Rows from block 9 of the image encoder of a small image captioner, named by matrix and row number. Rows with one number belong to one neuron. Each number is 128 + 24 x the weight over its row's rms, rounded and kept within 0 to 255. All counts start at 0. Numbers have three digits each.
Before each neuron's rows are labels from the 100 images, of 14976, where the neuron reaches its highest value: "strongest on" is what is common among them. Only what is clearly more common there than usual is listed. The data: close-ups of made-up surfaces with and without defects.
# fc1: MLP up (encoder.blocks.9.mlp.fc1.weight, 1280x320), inputs 107-213
# fc2: MLP down (encoder.blocks.9.mlp.fc2.weight, 320x1280, transposed), outputs 107-213

strongest on: hole
fc1.700:090168093099117118145155142105137138155173128141115115146102164120159096091152136143129127149143118142114128080117094118147101113121118143111086142109094154125137101126124120172139125158127116119135141115122139117154076147173093121106135113134067131145117105140132146144113119115121156095099158139158117115101129110159130
fc2.700:114172081150113169101152100112138142130101087106168096133104134107128162128146163129157179121136094144128169132166107122171173145120160075167162116126090129155127124127130154114107129181117125179137158128117135123147088139117136147109120141113135169180114093126146159115120144122176102118121137142128111122176093159117175

strongest on: hole
fc1.633:122165137128167096142151114134145113144117139152147119162113128149164136097131137167123138143079118150182113097090137119142131155177128124127156129118136140144153114124141118145156141185166148158141156099116156141084096111179136158112136105116092162131153115099125137144106125109099122090143126152112128139102133110148126
fc2.633:124143121110117161078110151088072106112132128159127118139100145109118130109115108099138083125117139111173130074091089114168110123090127120113134101154116124101103137109085132135137137110153117208115176117143148122173112111117159115087136145109142151162113074107135151143094139119156088129099170142087127118197123164124127

strongest on: hole; brushed metal
fc1.705:126123075116193117171140107108108161092132128136124112120134152152173095154139152108141125108097125136111137114101093108169154131150090130122140146148130106119126140134131137146111143155104078142143122144092126123120082131177156092113129123132148209103150099151159120144146128147110140155084124164126155180126112137138165
fc2.705:095099168117109113096066143139127164117133126132152115164106111163126151124175148111128071103084148174159131082124118179115109138129143157144174162098141115132085091116172108156143101162163136127127159124141143101108148072125084154159115152162117145112121129121120150140115139166149151128131132118135112129166095140123108

strongest on: circuit traces; stain
fc1.413:156133117129126090103166120148148111156138157111112115097088138103157126168147131114137133136145098131135093166081115144149181147125190147118128162128166155121196129075145145130185196153094111126109139083165088124106108130154111121119123178108152117126059114131112133166121164081107154142147139107121153108128115125154141
fc2.413:150147133151174167133096146140096134136107113103097122101135093117122124139115104161122136155131113107124130135145132103152142157139148060080188153112119116070159155093176141099141096093142153084113140115187115086127128145146092124092137132129112118123148143102147128142126146087097116140142117133159091124136118151140124

strongest on: hole; brushed metal
fc1.262:136166108130103129148111127119143184113176156150097128149128148110115122093109147095132121147127124106133131104105136113170153123082106104127175099127109092119125126142154110152133086144160127158112150160144109128095147121120120147144117094090098140074118135095131048155128135166128117142129113123093119104061112145121152
fc2.262:078086129133133158146166118111133118083164122107099169153090132121130129129157153077146103123107098156121084119166099147170151136105109121111120122178111124160094099099116107144138131137207124120138162114140155115124138121169107145111130129141137165099171179132112130166103143106089156112137149182091144067111136132119094

strongest on: stain; circuit traces
fc1.492:121127080103117124137125147117157146112109122122077134173121154137161072073132133135155129127152158092114150146117156084117139092142164089154106166111126127140096111162116113136174153123166122164140166116150132142089100144120144121147078082124089136089115075117128121121107121141097153155124142130106115159151130154137141
fc2.492:134137099152145120133084118148098131173099142138139162164150122136099141131132107135112072135134135155108126119149136083127175101091126154115094161106122115074129145110155171135150122185139144122151147099159131119149157118139122112116121141079132103092078134082165124127114189186112111114114103149132114133110121158126158

strongest on: hole; brushed metal
fc1.171:153080099165145154127126111129159140098139114136133112130125113121138134118111141108135092111076088150100117079120118090147157127125075121146135128138121158103115096118127127153112167149132115155145162156097143115118156159132114144133121147087102143072105139069137127133160100123104119127149122153123118146122139144145141
fc2.171:141142105145105118112086151146145126122144127116165108141158168139134157101135128115171116111089137119106124109174105122099157092152156154165180133083129085134157111100168138144116125154154109155161141132137137156140153145105092099085106133071126150194118134127145128108060136148141068090096129090116131120150129149084165

strongest on: hole; brushed metal
fc1.586:149137126129146106121151123145104133129093097120112121105137138133172098098102120116136163109147162091111149100135126105115186135165136120109117103129159166120137137105105089123124146139171136166123151140136141164102117173138145151080125145114091166120121101118148131172088086158106115133124105136141107139139126117125171
fc2.586:096149119137159157089134092142133088121162103133138128137128116137141139165106140125101088117114155161121138131111109132122142117109149129124139161176101116130133147153163122129159117094095111129109172159067094128150125164146114083135157099148179108161113136148164118134124125143135129133126178142135143127120173139139111

strongest on: hole
fc1.693:100152156140102127125155176140096175065090088101155082142108129111141111140132171113123085139139121119128082094114129113114154120128120100126081111138125140175058144104136115096152145161111116134170135118174119143145114107122125147132123131142082142150104164095149109128119131121079119166132109110122148123118145157135180
fc2.693:124174090106136146158127075142109095119104067137066103139138110156105097115130084131063134124097142108104112162136121123127080168125161111110143136127116105100122142135134112113119177117119091149118073141175131110122111178156128172145136100104112081140152143127126122118149148138159158136131144144125130123119110154134106

strongest on: circuit traces; stain
fc1.288:100121097200087137145145135113119129130121135113165133146111187139119121071155160123137157144111097114134110101119112115126110090153143098141141159142102130113124151080133154131097154153129133160137143113152106184134155185155142122107125122118065143134079149134130115134104134147129133120122117152132119128125119136113164
fc2.288:156138097117148128194139124150119102143131124152116129131124076136161102086098130157135148110153110145097123126082124149163140152129142153158099143105181142123139156140101131119094140118159137108137119157120084090120121135122146120121172094158132161124168153092107137122150103098113159126096093124138138131110123149134129

strongest on: hole; stone
fc1.320:138123116140149129113173086115139143154127111150065117115081142133132127096166125150104138124117128136126132129107116128125113117174156120143130157131131111156090131151134135155127155117149141134161176085155098179131108144157091138126121147100127167094077142090122156121096136148072127098160105119096139112140131138095182
fc2.320:154108107086120145121121108112120093091116127138146059122126138086135116084145158142137102096128156111134150166103099128099144115122129152087145119150136137128129104144128144141089145137147120174154095181142144122151121110160140159146113135140157124151153139116115096154121154201089115104143137120066149128163146092119113

strongest on: hole
fc1.467:083167112132113107140121142130124172123116119158088131122059149112115093122118118110159132111107122133122125137105114108097143147121144121153109115150130144131088090166120080147139137157143092122115133074113147124086098133123124168139114136095135183128103111143099108116108137136077111126156166132147145110081159110105177
fc2.467:122140159163106123131134158103123090117106124093139068075112134160129118151144124102131117110092112140104085095146105084147120135110105156130132118156128144130158149111124104162135115149103108100132102118167111123113132124124143156112148093087118101138154094115112106117120162161118140122138094158104163116142076119147115

strongest on: circuit traces; stain
fc1.40:120088124147094132126127134115131150115061085101126094150109143127102106126168133168140128113105159079195141135090075146110152134147105155135153111135159138132131132132086130101112111143133162098178178155148085142123140155166087101154112118146144099153094159122124131149085116182158114141117116104144145135127115132138136
fc2.40:098155152154098141173084091150145136134120164118130145104105117154114099119112122133143179140128098184139124122111149133099150144190146104144116123104136124170128175115117137132145122126156159108153124133124123121128136143094129125134108119148166112139138147116117077124109125128099170142099112120150163145118140151160141

strongest on: circuit traces; stain
fc1.78:111125097113128155115141114114134076125168143119113116106113150129144092114106118057099156166136107144148099153096083110156161127108120117155112120138167155097118173115120159131136122190085124113138128120122082124132151145145118090131098128141158162126091112129147102193138131138087161146136130133180148104133101165138157
fc2.78:145103163127119147128136077083118083135119136086106156141138090143127124148149125147063112122144155157123163127114096129175097137178124118068159137156107090165164117144073129141138155162165135154090101119141141129090150140179106112130154159115134149116156133119116121072134113082133134128165120141074098138156114172150136

strongest on: hole; stone
fc1.345:071142145108153104134162162178142178123128055137122092090107088152168148136129133104144159094129162123148133108071138088155147094146118149130136148118096136135142150138160119143180138147175124131125114105139165147116133151153091111128143142113101137114122156133163109114108134135100105119138116121121105123082100137157150
fc2.345:158128083113140136134167129129143113133116123147130109135109118134108131088125141165148137141123129120100117121130114142130094104143142132137106156135125135134143125077103121162102164135152124170093095124152072133174104166139097135115139131115154134161135075120147113112097135100116128106129185121092183143134139109130160

strongest on: hole; brushed metal
fc1.9:100151111147151079121125106151113152105113133122131118176139199153121152112122171172179116126140096151104134129124108122175152138124122120129152129164128120158120129141119105118144117145129089151113097165168134131113156140163118115091143103154106161085094158108144088158114110151092155139126138128128146126130087142147182
fc2.9:113134144130118153118157130109133132135125142104093103128123112114138176055136141153139132167101143124124114138157120140096113090160133103103138148159135138086116154142061119112155130130154111120129093123087109138129151105100131126139098116133151084158136097126116104126152130132119153100112124115102132118165109159134092

strongest on: circuit traces; stain
fc1.485:086135080112134120130134145133161111172105124138106113124117173142118092082145116180149110115144094092082128128080163113141131154132143115160097087103157118154132093119127127153163140110147086192123141114109120130149104135148109150097153112172108148135109118152166101146118118186124140149124142151148148080102096139096144
fc2.485:140078106100107156146148081126131114100118118137142126127086125162161149090133147151103141165139124118121124090159104164126132169143142154127099141112123126138156093111144115142168168125129147141108121139140148145128122154096168133091134116114138118119117125163100113131148144115169151142094091133161144131151183150157189

strongest on: stain; circuit traces
fc1.252:139162131110098133121146181117130091096158135134145113163101144140109089109172130116118129120109109152155144137120171084106166139097104109110138135105152153119132174106122135137112165156104151144128145142176147116116135175119143150117169125086118170108120123117196106122113127138129125156139136115123121119151120167114130
fc2.252:088166114144140132132101130144141141153103140113161154133134163150117140180169128117130098106107071142136141133123135118126114103102135109108169124142097131083130126123146125097144095139107155152127111097119138134152111154097161118139160117097088155137142093158158110125090120155144114188154132159136092101143118139114099

strongest on: hole; brushed metal
fc1.628:114134091157144116149144109160166103166132117117094105162142119161153094118156145133146089131132136113126118138106126113136161098121124117078117168181089124147134111175144106173146136164120110161136161139086131127124093147147121111134178122168097149108123141105142090158100115119111144114135153143105116122104123120143144
fc2.628:131111128159125145116112119109128119112108101120156095111139172151088124073165096149138127120153114124128106146131111154090152143136102155102124159125113082174122146129162081144146075150171093141124107104122149139135117122123170156126091130136167180133087083140126103131156089151145189096139129122125124095173084110106136

strongest on: hole; brushed metal; tiles
fc1.389:110182154149135115135117119131116131127161060115149150112132153135144113107133140140140140089098162076107163130127109118173168118137119106131130142119136146132124111167155098101160143180108101153111163093136114122137095150125125162097124131126125099162131143110147133151169094157083118111141116136109138159122106125115173
fc2.389:172171083120143147126134086092147131114116153142105087144149104134130133119145141125176114106137147117130149140204117114129106118133123074125129112109117124107119106114119111157132099134122147146172116146136159137155154139083122110085168107143148171131106127101132117161119124126173111191130140160100159112127092111136176

strongest on: hole; brushed metal; stone
fc1.399:101181142167112113107119131116156126137134089143105103116123108141128115132145122109130153135087121127135116135096139102146151135138130088095129094123084147102124106184104141118132146125142131165143147128142101110121110139173098181106118125106107138140075157087157123146133101101092112116132126149106139109165096130151180
fc2.399:153123061130117174124118110086160145146133128141180091116094120099072128088161165166158108085126145124148153155146110144161163123170151113108147122166094122122118124094128123134134096119122144144131142177112128130141136140141124127139157142091084138118107080109141111125128132155165092144108136101099156095108114159144175

strongest on: stain; carpet; woven cloth
fc1.41:099139108163132120104121127119134167142160113153117133179125170138126128122122145135117118125117122161099129147104137091152165095132140121133164087120133177136138117123124102119058133155187155150163116122148122117131152142118175088157136133138128161156051124114131160107131130139111140093159114104107130116162130135103135
fc2.41:086152091113141143072130099154132173120113142130111169121121133151137126120121128120112122132104129132118159132120131116125118131155144113110146151101122141091114176130136176100130139085152133176157123130142069117148161176120107139134124122120146151119122073157115093192124149151206143153109165129150195137058131152124096

strongest on: stain; carpet; leather
fc1.397:110099153130105076141120136132123167128135144149109122152108099155140150091164175132133146139125138148143111114072109105120137114115144146132092132151118089113092128158111113152102103121123087155111158111153117136167124111134176103107125123094155147139105151089125133120117115190117093126114131102090117134109159117124120
fc2.397:144143088105157131138130153150087148126100115110124120153157101123116099094123114160111113095139125175125098150128143098133145146082120117150119142108128099166155120121137154113145112125105131132165115096138105110131175139094116140126092147093132124145115138121150092122141142171100135122135148099152119184119140171145167

strongest on: hole; brushed metal
fc1.170:125144097158136099141173116133104117091138130147059105101112152104138093101145116120116085137087157111097153117119121072133168139091103130124108166129089100144110104138150079162161127144182114151126144157122107154109149144164091150125118134112117144113070112155144098145164121124115120126114138135105131111137138112140178
fc2.170:151111147111133112120092144097168092131126155153106127139110114131123151158126119127139116073093153140131055110112131139115115100099123092100089144127108099113127151077134114098135119129153102138110140101121161146175147169104096104227157121127118110112095126094143142160147092119132096127140136182125136092144135114098167